{"image_size": 32, "beta2": 0.999, "steps": 16500, "epochs": 21.7}
Rows from block 6 of the encoder of a small masked image model, named by matrix and row number. Rows with one number belong to one neuron. Each number is 128 + 24 x the weight over its row's rms, rounded and kept within 0 to 255. All counts start at 0. Numbers have three digits each. After the name is the row's rms in percent of the matrix's.
After each neuron's rows are labels from the 100 images, of 14848, where the neuron reaches its highest value: "strongest on" is what is common among them. Only what is clearly more common there than usual is listed. The data: flat shapes of many kinds, plain or patterned, on busy backdrops. In brackets: how many of the 100, against the usual share in percent.
# fc1: MLP up (encoder.blocks.6.mlp.fc1.weight, 384x192), inputs 0-95
# fc2: MLP down (encoder.blocks.6.mlp.fc2.weight, 192x384, transposed), outputs 0-95

fc1.26 161:139138130115151166126136140106161100092113111152128127107124111148094128179161110079132145141100136158143144083138120122061106114109095148170160110133157117136138134113122122141122098072144118083153159103131098111128138148108113109150126160155091124105132109095132122099123105161109141141
fc2.26 153:145121155090137121111163138110123144124163152174093081121124127116095129118115154133170138145128086130146168129124147123094107115113111090113124173150131180103164127099130162143094146107093135112158131143092130168164135124096133117191114100124110108156180139134152137134123171134118129099
strongest on: red shape (46 vs 21.7)

fc1.228 104:174196114078127135140139156134097121097154152148116145127149126134139074111135174126134098114127141128122135157150101130148126109110161143129110181129113114144125120142144125076120146129158101135092133113150138129159128154119094154134131156105115123136176093121085103118122168135117078131
fc2.228 086:143087155151130122097131117123159147163100086104145124109124113121121173143129094083125140155098152113150150103091125142132136155120128131135149097161136151131119102145091166139129158092107182133133114152078155147094105121188110110164117130134128144100097145143154106178117120124123106121
strongest on: outlined shape (92 vs 60.9); frame (33 vs 13.7)

fc1.226 155:100123139156123109070109118093112126171093121158127108129120149159169136151137134156172093106113140147113143123121106079178135098120141132126136097141167087139128173107124099095106135169101097139119130135121134089138103122127112151131132127119139076171175124103109124090145163109115127132
fc2.226 143:103104114117182057173120168109086135104133120120131135104133128127081114148109117106155189148129114117197155130139148140121176114141119135145154122111108143115130119128106080145118097148153136141166139109161138090112125127146168104151092134109133171140117119139131146133112133147172109070
strongest on: outlined shape (95 vs 60.9)

fc1.276 108:147152099148130122125123071120113123126137103145127109130125129126167114121145116148136122106166160161133113136137136144154094146111121151139115122124094152071137194136110144154136139125128146091151143138092083138125069139216132152131088146125116112111112173139139111142110130115110128120
fc2.276 112:124149164149099124136142129140159132127143154103142135130166131109115160151123186090166116111083173158125163079160135080099135122133115169167115106118157052115098119136148110135119128130113100138078109152134161107147145085101097112155123112138120141137118100113162140151109144129137101103
strongest on: red shape (52 vs 21.7)

fc1.303 095:115122124101165136120167120156093140139128103104114145101135130129139138092152112152089122121118121107169123120117121080154173123141096155129092145132115124108127134149084121150111067110131126110145092161100133110113134121173152151122127148126131134117112092149102114135110139139112112152
fc2.303 091:150086128202120151142107157103141112119134117166145108125127121122153135128117114145142109119115161127071126153122111168109105143106159149090168124130133149138147115125161132118123170152119136169115141106122135120158134152134094118120098085145095108128157136129142115104109100142152108140
strongest on: red shape (57 vs 21.7)

fc1.116 130:151101126155124147128162155140105122138135115127165106137141140164134142121147125121141150137118144132093140127153128129118094116149122124121134147149158095117129112090130103112116119136125113145097119126123132124191093139144147143098089135129092135146077120097101112078146201160173122148
fc2.116 111:098174157152137102078117122138136131103144153122083151081119154098121169161141149072126151124132129166170113123117108098131155135135131108132142096115081164140122128159128126131136110134155124113180122152155138135097143108122130107141144110125149135096129157132121134179080079119124122089
strongest on: red shape (60 vs 21.7); its colour: red (35 vs 8.1)

fc1.135 100:162150085103158088144161163107136172122150147127140152127154129059126144108134121138123142153108134157113121178135158130155125125115168147130119064150144102104114134123122143156130137130114169119148122094119099186146096142138120135109124122186158125178076134128122106135092128113117097138
fc2.135 097:093103131154110166139112078143121100143115083115112097190085127167133118185112152129136133129124121118129116106142109127104132173178100113114139147127136137128137116138119155138153135103134080112103126145104145126127131096146131091165178110080089138136179120156131153140178141140091125139
strongest on: red shape (56 vs 21.7); its colour: red (25 vs 8.1)

fc1.34 113:101163123139148137140097128137123111150123105122170086112164155111117132155080129105163094120144139102140143108158160152148152128103110153117108096144104092134138133172148101122142132149107122136080065147116112161079132147175115190148117117101134127141088116141124111137091130140109109145
fc2.34 094:126115143098081098117151177147133122124127172143116196102125163150168112092119137123094143107118111167100106165120166125165145121135138099144142146143127166136167115129155099090108107135112095144145089120098158136128143132101171124074101132118107113112157131150152139132159128089101154118
strongest on: outlined shape (95 vs 60.9); purple shape (56 vs 22.1); its colour: purple (28 vs 8.5)

fc1.260 063:123108118160142167165080148136121107105111107142132174104095125136129107131118124124172118129125124114157181124109097153117132097092112136116092170125131153116102124108156174078082165099128154146147117114096138091163089106113144144113117102125132157134178112103140191085145155110118140132
fc2.260 081:156135131107147108081158110125145127154138154086141093142176114105140158137139133143115144124124155134126080155157155124148080159144145149133143093176121117151118110157093110199173141131130116111119146123163118147115142138133137092134117128144096075125094111158128065174107087124140129155
strongest on: red shape (60 vs 21.7); its colour: red (40 vs 8.1)

fc1.293 148:125171140148144125127119136103168111108124119119164131093151132109123127149098147081157166095129122099168157124142136134149126136141080144113100154164121134129125148116157139086179126180100072129122115158118114107151137075061128103166131140112105110186142102145105113113138135155115116166
fc2.293 144:119145144155143094085106141138140170095097147171137115088122124122130111106134130122152110144093145157145156149147119109107120088129121129095143118120116119143155117126140120132153131099133173128100109102164110138151106155142115143124096158133101177136111150145122131142116134162159122133
strongest on: outlined shape (100 vs 60.9)

fc1.118 142:089126146137140094106114142156151170096111158154137137133106110125102142148110109103120123099119153115155129094146145112097146125126142173138149137117136115142145152082204115132117157129094084129062067135139138115153110135144089110099138131151133175140124129131147117102153134121127148156
fc2.118 130:124157150094084153120167143145086115162131086150126169119122143090134149123158163134143132118139137119102090137133146161136107175108099107113069158144115130073115143120127125148119127124096154146133125116131102140097137091101134133127086123108133074115153124139102163114122160096115102132
strongest on: outlined shape (100 vs 60.9); green shape (47 vs 22.6); its colour: green (26 vs 8.4)

fc1.220 155:085137163151157119104113116163148145142111121119119114154084131148109105124108114167110116111099163179119107126149098138118111099146110089148140150114122170149149112111126110119107122124126109103130165124123110071112098113116131125148105132123086153113126149085116088108162160132128134121
fc2.220 151:122112128110142079170140115137084105121101162154088156087089154116150117078144134104165106151138101118128117167153119144127120168111120156141108176135123119141079092093132149124118111152091146107106101122119107093069151099100149170122118136162161156123165129110108089128151103132180150107
strongest on: outlined shape (100 vs 60.9)